{
  "model": "image classifier",
  "stem": "single",
  "precondition_frequency": 32,
  "final_lr_fraction": 0
}
Rows from block 14 of a small image classifier, named by matrix and row number. Rows with one number belong to one channel. Each number is 500 + 50 x the weight over its row's rms, rounded and kept within 0 to 999. All counts start at 0. Numbers have three digits each.
After each channel's rows are labels from the 100 images, of 14976, where the channel reaches its highest value: "top examples" is what is common among them; "lies over" is the class under the peak. Only what is clearly more common there than usual is listed. The data: made-up road signs on poles.
# convs0: first 3x3 conv (model.blocks.14.convs.0.weight, 240x240x3x3, each kernel summed), inputs 80-159
# convs1: second 3x3 conv (model.blocks.14.convs.1.weight, 240x240x3x3, transposed, each kernel summed), outputs 80-159

convs0.65:477514438486529476602469492519512541522509458463503477464531640517465366451514597480425410510532546540458523445393540498522464517481472503490492490526498474441477489537481491513540559400513455462410564573464470439548569502481436602507561445
convs1.65:567518591448524592465504581497507545494456464517534569523468559502507518456531499453489548542460573559609574452619497512418500511476586492473485508596489438533533610488554483520477436409505475431542515492503525495534495546484573534492567563
top examples: arrow right; arrow left
lies over: face

convs0.3:398522548599532552518515456516526533467425537486617517507525552495385504546520483400454558522545511500482519435475368455541485472495535404511495529531555489446532464479434500388480536529453459446548464545485540443474454534487532473463518498
convs1.3:531583454413535454460550454512529441557387426510505473388460548518427590436444414453496465543518497429449408478464410457452530597471597474514475490494531545514566562511494533478466494437529415456415592457582448522489524477416497562506581598
top examples: crescent
lies over: face

convs0.92:552482334477444515568531531523541465501533518467448528485519600532544511548602510528495489517518434548540533481502467486514390451495608484555437484406478637446533573444457522498555563457514405473612462456477435590450478447638491445517541447
convs1.92:462517575417444485478509495440400463502523452565517551534483563519467487587560498524454636449474526496588551445465501494488461493478660412416399471577499492462491485486512532564501461468467569501535367548497448532525435453421523467507507549
top examples: bar
lies over: face

convs0.184:532512462453472461448462544485528499430469484553532610477488434509498466473500464514470496582467494556602561514445480505486534470530549472479432500471560450581514437542499527526502480439456517464473408532465499531561426430500505506480438432
convs1.184:510461416496511539545546533482540399522458581559527429565487537427538590462450469503494421498477381434437475586448513531573527583472529470523353569418420400548550557515444578500557605505476515477481530555517496437461476523553462477529382592
top examples: heart; %
lies over: face

convs0.17:601453465456548507512446528450479549558556512449576482522554467492599618466477431514533591534502524457385499474543507540477444553472462555518390584511455498492463484430559467444537593543451440472631547507578413485546510473571521473455570539
convs1.17:581346516521528623425540472656529497506446379518468506492488554540474390507468483493542482496507465521450461424495500570511513440505481577532443573440515475510543520411496488462507419476480418540508437528444459576523414579457572492585513636
top examples: bar; cross
lies over: face; symbol

convs0.238:495447446556565447457529427512450500455495516555473437571606594467510542521548571401513494521467505486530554647474490450426579471446498462444526496503527414452497535408455568515445548502585493552530517553509516526531496512538440455535402460
convs1.238:501479399556487393490512511514423498490504597444495500474464462488501501486499497539512570508437502477447494438521476500489491512536497472572487488403540438505468508517458532462466485542522448485382504490514439430472535517477485399438454514
top examples: cross; A
lies over: symbol; face

convs0.186:497468533485484549448425521549456473459487494478491528515394415423516430421513487434585472550539428528440602476518490534508540422526533535519553561522541557548599413461470570563479467503479529593563490534454349506520535564598518400507570455
convs1.186:442519494500523497517486486483441534557477447428565619528466499553499408547578483522474482442515565543512571468567490443480452492499480498490499508509524580416605494464562479519426381476509541553580563506493473466576493433509428534584506570
top examples: arrow up; T
lies over: face

convs0.189:535448483458412479509460573554503497538478489536509462471514554475559394517537544562496499421541439427473465422449472560484432423451449536611504487489505519461548440452522500604528526430496449493525409548422448544495482496625471520503504501
convs1.189:518438437595605561588545514539465574482538488526470518417419536485512392455516546516440489468503590563623538496510498475590431477515539451489512481536436513455555538380531532558503444613455568485525567566500469483534519483488550444575490587
top examples: arrow left; bar
lies over: face

convs0.105:526528476445496470568421450515455445471467546499432535499503460545557571431501454525574548494595524488552519396521487540525632486478482468617505491483514492476528471520432527495557545512546520536501478506492570480591498524520499499448516519
convs1.105:452425521509441497467469499500544526475503406486466466503582506525523539593475562575506511517517488480465444543488519501553552495510546545429565554560570529461375527504462478496414445484434446492584515463471531528477450566471480434533492508
top examples: bar
lies over: face

convs0.234:520456489480529543490528528502550460458519606516456455477491441404509477475516472543462494500487500387396512482432504546551524447517519532573534594484514534450496430451484564475528552489445484487508502569503499496545528390609582452509421541
convs1.234:524524512379519540564449481513442547515482554549450478438462471557502480398533503511481428436626509438449476467469504429468486407443435522576592541472464505438398504468519559511583443478624498458500492494455510446445512551498424586448473462
top examples: bar
lies over: face

convs0.156:582502548557533527489409523406492452568617515481541593476504506510625495549449420500531550497459536395454550521405578483491539510489469513429499476490489480578438362483511520480508524446596544560561525521513540491463531537656482485433590499
convs1.156:448517506532469461521441394481507428504427554498443589442462509482434514533471514532451503478492485466484419451540448511530504530510464539533608449479482466490504575458470498471471503564408440546410515502565441470458447460483487517537498468
top examples: crescent
lies over: face

convs0.153:542483387479486501542557499476485570476514439477496487547481505504475445447498513466521553455525489536556477516533352483464519538523520603499518462489511487446482459504431553547477504440510478533478550512536486470512572568528480476471463514
convs1.153:634553533558514426511586470465407540575459480436488543633505492585574533489507492556532477496428531434514501409486523515466495487564454490450495527576426570489483462506541478509494451510432544541468596552456475503497523566497489488514490511
top examples: star; A
lies over: face

convs0.123:485462437499449452598465498584512446447539543539526511554499469525492446484402466454505488552477554452481495570549422538569500467539540493426457483512553574481509542443537598528502492576478501601467540489563464510542505513466517544461413532
convs1.123:438491527534446566466478491492537436564458503520468524552558503588547430643481511468549487486473419542547537477459469532554575498464565484388455588441423476460503525515507490479483371434474519487566536492456528517452504573467502421535450566
top examples: T
lies over: face

convs0.2:515503503434466511550480449358397461318531557490520510475437509578530506436469481581545459475471466502503514517576471479525536335519559464517462595517497531511551400413433541523461493360466557572532482473502554391426548537448396488451421595
convs1.2:600501512570463464486522509491516491362542552473533455589482398448548476445551547433492457495464511419526514625484469529474452361447590489561483484470566550502530539439521462474560494512531510439534425450440468396439497517470441517418450627
top examples: drop
lies over: face; symbol

convs0.53:461442519521532566562511539569458550395495449544424557437451452463484482479537450497581438540481518509513541498408520465501494588490456589572565491421457401502569443507520385592513583403421439571477492492537526432471568434607475534421512543
convs1.53:404541492544457488485460541468551498504428486473544559576507507623537459548465499526533519469548503470507529425608511456510501523463473505453572437539571451397532479554445434424454438503487454456497487546505591484589547571469497555604467558
top examples: triangle sign; arrow left
lies over: face

convs0.204:550567531437472497545509448476515576516412445434520594505512506545519537454517418466553476450526469439450516524413448443504466513451578496536471550435420468562521390442519653509531541480584508453471540561537490529488501486460502537539455456
convs1.204:506553443506555529482526463516455476453543508440446436536470436502490465450554496539473406484509535509538493471507517529576546397508444472572524481526437545446524509446525369480426552523477572415416514597478436443501432587505443479489422552
top examples: ring; cross
lies over: face; symbol

convs0.5:472541431455547503636469445517507411532614492496466468433582493509415558436496525517529422467427528480504483535444563467536604535589508548617449612461564440499576504496498498458586591470524381478552566510493479505446453520632491547508425441
convs1.5:446463434426534455392535464526462486630398491436495517535508472446531549501500449466413504529486506553553532610498522500434454542367580635413483603506553507499423560501488667429511490463529377423454493538498509555464452474442493506482513477
top examples: bar
lies over: face

convs0.48:510554487535452544535460555468569510489426552545501482435592504553506549406532478537523554492578473448486565498528475467483523560498559473512474566449544463471456387440509459542498492294509477369459500471491431501492543415758624522473463499
convs1.48:557600435452577573504558440491496569451498547492552532594486541546455477513519502439565520405490533447501562496480538448437524461506451396442534487573516550514510593541574479587521471487529488513569429576483519492539503488507510576596483453
top examples: bar
lies over: face

convs0.61:539500565471502569563487507502503456558554499418534539476517546459550504507581441431486491585434471408646528556516567519550492522498494539467541457419516545461473544463525541427545450445580541540476560530501470484467513440551497560531549507
convs1.61:518458503502479463575492523487418471480457517475458625446400495477460507497503408474466444460496427565478458473469473366480517422494541456482510456505440560495576511488430518439516532537504582564471480510534473448491515492519468574531522580
top examples: triangle sign; ring
lies over: face

convs0.39:473473555493430482458541394466472460462472495508495480490539504479526562454429522411473505462525498549547468497536514425521559545545523475461565505465428578526486567486489491524434564455473472559519478440510454501489515511206417465421534566
convs1.39:478473462444463580528554498527377517485429529452468460531410507291418503519522514439509436450489516482635547417472503527532480508495455472528481473493465449553473581595514512516451533529502397494473473566566423399503547464433525503494514465
top examples: &
lies over: face

convs0.117:441521533455536509498441581474421483482473579463493524585621604498476487468479483494458474438536470474576577428535524525382454557482475513487520497455439517482491493473425474512525470509577501576516507535381462479468498510569492393459576524
convs1.117:443448497501494394536497447451504474541497546506505421526558517529502618461489469452542497537475400518456503543502461542457494512555498421560512489555502424518437519567441536510478501471639370553513461481538559520535537503428462450488641448
top examples: arrow right; star
lies over: face

convs0.59:434492501469466462478483503485567463558476452567467462477446447512496566532463439529544508554535500515507577552527512500457456490457471524507552544584509456495430432483578441618521457495536440484534457509497420492499489459684538491398521543
convs1.59:473437467493522556486449500442464542509425551602513511426465578493469454432494527472479482493540509547558574469528532473478465501542401515484510517651481494500561501546557484513501487427511522530573499530514523484559557526477492474542574574
top examples: cross; star
lies over: symbol

convs0.58:433499465514477470480496471511502429538495482516628514474468450476463579489531530471532479532505427438517557448543416568481553558492528504544522531539617525463450440580430537415594487540508472418490576474464491527470479463596434470401516424
convs1.58:409492513495496523555542543478469517525549420539552550498508542477491571476573445519449508491449631480521517487551510554467557582601501567412561588543488440497498552499514533512507421544514444547471468537546454410464421468564526488579456468
top examples: cross
lies over: symbol

convs0.160:402472498465463509549535481467539416508475482457397516509466482420535554515494515413452574485567575462465435392579476486461416596508459476504513425588462492468447545601525551445501524471495585566561475536484563544540464490521590542482524564
convs1.160:470492427443590417620495537453466475502410483431476444484481564442386585494517467561518421460488530456639498518581531426518419435482533490577467540511436542420480535457582494481479497526438467452498425517554440375607501484473493529536493506
top examples: &
lies over: face

convs0.148:535437459486550502417498429519458477429557495553496440530465463521521405484496630439505583448492463495510554425602622546523521497470471494460533459497434506560462463478500485570540434555553530461509490509458559441440515486551444491508549466
convs1.148:480469531551469459496551551420546502519448469504591469472603533565549485547436546564481502459508459460523476543552577513568497512512504531601530439566529597504508460433480430439435567575565477507496571543480574610524529440613477500549453428
top examples: heart
lies over: face; symbol

convs0.44:411544567522481506395455507452514559552456533481443405538517546529546492535414502387524469455515474535559483496521487541601487454526405454446541462522472499494596549472581451590518540476479471509482492504491508434406550469396537497500507521
convs1.44:460510499546535456465550499653534518517517570479537467494520451513593473489442494519575432453471553552618402502525471403510473441518464520482557486494512525474453529465460424581455538495513499529451643547448404481490510537471502476467493514
top examples: crescent
lies over: face

convs0.47:511545500491486505487510490472508509448426512447460536443469550501462417533506428495501446482530477526536592503418500512550429439498509461436542387415471449609519416453516599477431483509500520547471516597426446477472490523536501508473476465
convs1.47:466478375525490573530550511461453482506544536453495509559453628443442418539469443458533538490459510563495484528557572523514539521476529584508393540531457491517507455567415551404457497576484548568450497408508495477491431419552508578568544447
top examples: &
lies over: face

convs0.155:486534504503504490463465484456580485478513483484469518507524574473527528517461501538476490531456550540622525530604503538476366488435532433478580510551457458432460608475541575546530458538526516531561541519430555491478506414510523478446589506
convs1.155:470524541458542522460459486475451474487446471442453505502456462474482573459482530442479498522484493574515570411515438556368416501566560479513530479573396521470481468493458532419359507496493519417490421534553539475560565490514434528545500589
top examples: Z
lies over: face

convs0.195:496617465547462578516506485449471527465519497507471359460485535464482581426465503485451461451510446499629540474408534490558511529526461491454533512570523465389511538502535527548532528554448457504505527503483493509539522483570510446474469540
convs1.195:490575470488463488462487487584511433546528537593550467467501529439472451429564482476465432498510486430576525565462551553508580510438462475457450418475539456542440395460514517609502487520454434579623426542515365451527571436386499498521489477
top examples: cross; crescent
lies over: face

convs0.154:477600542496465498405486454438491522508520474471597529505462517529565534445466516507521462462509514440608564441507500576523500506469423483524577419500556479505598468471482509482496450498460550438474502387519467467483497442367520580478571473
convs1.154:573612507544495449533475491557449507551470529471420449507580544494476444498478481448502394463591554468499591434446511525560628468473518430478429507548496502472495521442507438564447516606558410432532542482462534433529441524405557450465393471
top examples: &; bar
lies over: face

convs0.196:499500480459471443490518628562552534498552500545483489417567414538466482492504571573412511492509500407501543563410437525479460408472504532508468480493419511537501520524538469511483475450473406385573490504577518565516511474592506491443496526
convs1.196:445523551497492494533473448516448464534488507415496467585487493430511521518544503536470482444498540495485527543545532453439501451525421545538493501414536542552405539525509470482525442534462550456540526489502441483541537437568544465454452448
top examples: arrow up; P
lies over: face

convs0.119:516595482541444560504491523460490488415535496525493468473422461586473488453552478537501480459490510512508537498460593511565550427444526487617494507572488542540537357527457386537483488502457486440512532562539443430410442499586398449526512452
convs1.119:442472512576475437501494544611429492448370470507457390453443463417434461571519444562565609521551550437496462464528449480535623616460456424459566476518518499534532506463550474494491557471534425532410479488498505442500434640470541500553463449
top examples: arrow left
lies over: face

convs0.201:495528499501496559550526401478428393459466539494481568470530394548446461478551544439542591528471444473428539423462445507567500534454508547572501530491473433551434390522535570451584437494415500492540560505582535438503507488623474564424448498
convs1.201:523601621471537483450470503497447464530499577484499547428569559590407532594430474450477524507473415570462383378562482474497619426560485552513539497529545494523517561441458408371487461476633535516473510493440522524558603528419431534497495515
top examples: heart; circle sign
lies over: symbol

convs0.34:525509504465470516551518603451482479434567531446499549510398453471546503429493524473462453462574424538525498435407553544548407408524440493445551517455526476490509429517478674475457507455559523531446525516404427491507555527671442489523427423
convs1.34:526533527514458508479529569479539463495546467482544483484511498511600524390482619510564457493508498515484516511581541476496507366527454497526557528411455434504486470501527514549558530507459497515570596495501508522440495465520487553462509542
top examples: ring
lies over: symbol

convs0.115:441600447519497501510429586500465448460521537452487496529492463460458430525589477506467479413579507509595422502499543529494461432445467488578567487579498474491446493415451503522542560491544511421603495527391533500560467452708471481449475480
convs1.115:396538475459471465460559522561457511466507545531492341462523506521467547464444571516639411521435498557458422575494525478504452454433533632472449507456480483555462420575429535438514533515499476436568524426457419511454530490511549474511505498
top examples: arrow left; bar
lies over: face

convs0.86:450551529569539557561417530468511424494476505433498535546474435576533490476498421459533510450550465544376499418508549402431499526541482450574564437516450429512562424458512555539497507515492592434590467487445616478497451558461529516464557503
convs1.86:554456464510524562625540535504445482416462515416402475428445545458464624496539509484489432474594500438538517430415482456520377472497463491535466511572462553433477543534479399406490529559508440457501473510531411402481383436539618457536513510
top examples: &; drop
lies over: face

convs0.93:524532602511536542456429408486530524539507539472557576513468528470487554532482489555547530463592499468538559578499439460479514534520626430583548536454505508519437578529550541474591521554582571481502492526503486444421477495492583423515518414
convs1.93:501541585493448475421516465524540421507567482410562552491557552534434490496464455498508445567511457480490546390493464607528459407502524583522491400501513429510539530491486490583507481448513536441442531544518474562558521555423491477492438498
top examples: arrow left
lies over: face

convs0.71:512591539464449483491541551533513539457496515500422542532511417555490497453509444476540556466607449564553552407547549454443469473564526517528549480589496476529421471517525456484510475414460518496480525466567464409478485494533448509504532590
convs1.71:569533503474570437494501519531509576499509400568550513473582590503443511505507427465458493480508594511473478482434511592489473458489483532448481475486473483427459404525483538440503456445460530491538455471379564589513464514490496559509488497
top examples: bar
lies over: face

convs0.113:480561455531476448425548437504387526550467531517453515483368473463506473550445482517521484485489550456457466526472519489419517431512469468443529512485511385503535484469431507483553519521476501405499589437491420510550467481681477592574462436
convs1.113:518474553527426521512510521439531531542481513457477482515505411529513424544457471598374542482422540516594593520484460537566520521569497501382528517501432481586528498459476568476547420404518452545485473420461360494450459509524531469531444520
top examples: arrow right
lies over: face

convs0.102:479452504485520522479428481429445438518446511547509520515548466466511461459457474580602581501524434514510460515457514504582457508530409514472569467382397480564612483519511456594461475413510523491563596567565439427465504471717501397463473496
convs1.102:431523525599424522481428513512511483568541490444447467481455462571462477463491492536497454564593469457536515457394526397465521502520486390484638557492444530440503522530546481496518451488439547516521508512491466586538473548499445520593432483
top examples: T
lies over: face

convs0.170:523499439491475471494515501506514404545475492519403459478375497526412551542549451479416478514467473464552509514475501498436468501550511507530434458474530517504492478489491410613495518487491446591543506400529491546523463488556414444438407529
convs1.170:549417605518529469507502495543407508461398541598452458441503473472521459541502576448541528484453409449492418507510511490414479535502502451469506447467570475528521464509418477388490494517627416502494498510578553479504525515506521454410523456
top examples: Z; triangle sign
lies over: face

convs0.223:500545505516528533506557468573554525569498486457485402482502495504485457600521436475548516504443530514466506561431536496436501430438443569488440401523486526493517476451515470595570569431543409437566560485420532407462500433551509523482410544
convs1.223:454480505584526522527470450475461546510504517485421462446507503520442386490543512474462470499468532539582459490548434483493479565470559412451570447490457416460541506489492499438486572519584327556477528535556546502448385508470496429611469488
top examples: arrow up; arrow left
lies over: face

convs0.0:570516610519438484531489489534456497468468518489455548414556532451484460452507524559618424485508470449538505508500559639585438427409508541437468532469482511623534477517528446498492474435485501531530428444445566458415555501467511564544516445
convs1.0:470451537428532469495445482549535575585539572457533523527511479493460558539435529568487513503446518517525598555456541409515568475523467466522555485495523489462496586549484484492500519476449603487470571544566569569452531501488500525567498564
top examples: T; triangle sign
lies over: face

convs0.207:515537493536419534616475449524470520443481458504427385472411565444504456500492458426587500484444442463464526474532579636552531535424476551547547483513560565524534496498534467488501492395458552479469475507474507463447527437553497476460532540
convs1.207:417506437515496539512459484569424522449535491462410478511530506473465567518472517508447508435498503501554512437437559468461482451428502435515444474461495402433435507466511444466420530578479451454492493521542615510545464389483527560520466428
top examples: heart
lies over: face

convs0.157:515606476541507408485441523451527479557487505432668495503423532591545515564401528477589621558521499479603475546554556483368519528475475477426516425483475373584487464479405473481601473495471518419426529479500517513462402465546504500421470467
convs1.157:493478497428497455574566470411496488511490524426484470462467527324524502426506549479583500484457465591573534526482454455487457521449516495548475510499532455512471471533544477506517579587501491455392407468560575521512381464568498551513433484
top examples: H; cross
lies over: face

convs0.149:471471503507472531437483549443470434415559481570552466490430417538429501539516545580506419491504542418440476479488477494447520531432547529478364542576542438428512410493442564615494463565505483495438518551426432481530564493574378501498463535
convs1.149:552475538491459524488524453507444513489496494538440566516484498530472528466471506519468560448565467513492469447455592489479529614479513552401406460478465489532554528498463618538466512466441482500506564544507486548451549485459598539540503543
top examples: star
lies over: face; symbol

convs0.199:537527549475469517558402509555510470380498520489486569448432469486533421502541482482561467444474509470514551507483467554541508405523531531566525416551513548526555458453583518601516510548538437442509497506315474496490506488632403470509467556
convs1.199:514407492519496454481520530552500512516538483552566510503511566504447424443395529555477460514425551536456408512462545498476576493535526540466429536453412539508428474500479595526479473463515524484499447454456442523460506536418470500453433554
top examples: arrow left
lies over: face

convs0.229:535476534586494484576587593471494475475514598455540552491470532475409415524435502435542611459564539432421532534530538446468548444492469559488536448539457515483502527454519514468564439575610495466552532564400424476547442440582466479443522505
convs1.229:545480528577484444501454485531512488527491520490529523484515518534470497469450483470475449472508404581621433535467541557505502508568438508544520514517508561518523571547532596525507509524496454516607537564480497571514412588515481472474522510
top examples: drop
lies over: face

convs0.200:445544439531544497572491523432531456468548511486565538454383490485421513503432492480578524559503386424513562475538474435473520462532506469435544465417484444562380446519489560556424602446514454593436503599444443465468473510492473486531503451
convs1.200:519512533498439516560551557506505554594503434525534543500423486503563405469443459523471593563582441464497421473486591493495524418474537517450470507437532405520526505506525560504489507489500571463555448488525491584484433593590506584507479446
top examples: cross
lies over: face

convs0.6:477489576527449448517477495485499455484503541540486484504521494594543557545542435482459508419528520562452448479486545427522585504419464486547517473506500469553473496489503496457476412474439524543536546563508425444501562503476549507542484549
convs1.6:547546400487486482588485490513409529457499537471490464481457489368452598561501500450551475441459507475486495423540502497448492572450489421562479441471538471525496550538563356521516547582394444524443544467605515407534488412465552508570539510
top examples: &
lies over: face

convs0.164:444519399429461533555420572426449531453510492539500405598365429479494453488448589509397484522532557481481508449462475480530429429531463593477410483518487526438505441519501606575569520476428524404594535498539429474437489417539444473489450523
convs1.164:535410472517527574525470567544417410487576427527361526421418447590496553495525582491485483495472531448524556489450469489484472462515534449469453571572408481599518534543406547453612527465525463513432443435502497517479517530555494457456519421
top examples: Z; triangle sign
lies over: face

convs0.32:252414512496460515534529455488494459502460550496442569509456560534456539540427486472518484515584505504525446528541467405474549552472524495466557562459413527545573621494531482447426491518437468510497490549472450493491465485491527446454475525
convs1.32:372477557509543409538472507557559457555506516519581527514550461490514585429454484469574522581543522482492563470522558475492477464478481475558536495460531484476451568567501514522383488503464547559449523488521492569586601451419483539458622607
top examples: T
lies over: face

convs0.191:558486457527504443512529483538431435544488488556552410526523480522521449466473512497579534412462518386508517518464560535528611384448491591429569516501516540476477381492441519479504466428497409557584601484426422409503547456547415500543464514
convs1.191:573556568441502458508429461554487495526447551458370502551462405569506456381491526480440511496522442471568500467346485499537434429458480437478505505575525489468487475458463594553486518452573483446538586541476544463468514521511490497497442506
top examples: star
lies over: face

convs0.212:522562530400481466523592493520464483518506482551506550593544453437496387561529495477503606429574514529549420501548540416510426532423445507389617430503492537514514542584468497515513450417539529519587497547550605485609569502617537489540425516
convs1.212:493444528584466427484504588412592513503510496414474490498550547536460532606445493582486474471516467477424441407468473460576530399471499563475482486444425512471598466474410516403526493527541475476436533471488488555523505543576496420546491418
top examples: heart
lies over: symbol

convs0.24:535435535537546541495556496411454539568492454471412520552465520537513506539447487501533517482537481499566476515442590496548482469484616456489502558433567589503528561597473489518490494443518514530604483523474552464464442548371479494534548537
convs1.24:475460504464430450547445487481551433529494486485496498499407473508455588558454442566534553500414435523507422444468463424451503531537639481536505408480477455462529535425425566409436600527442563470522568504531477597508448512487494502446426505
top examples: T
lies over: face

convs0.239:554457557551515501593480603558427479531536467415563512457527513525560389410481445480428562514493500493461488478425521571415440455484525582506463474484425493506563402455556441554535482473499515547612575545512404493485456540542491510450476491
convs1.239:431498407507507546550529437505390426533464496411428367442438564424493431453501478483473540482461409638492540521529498486511452477453534481558581547490446517572492542497462591476430537462507520516481578458583512540458426381429502539453542432
top examples: B
lies over: face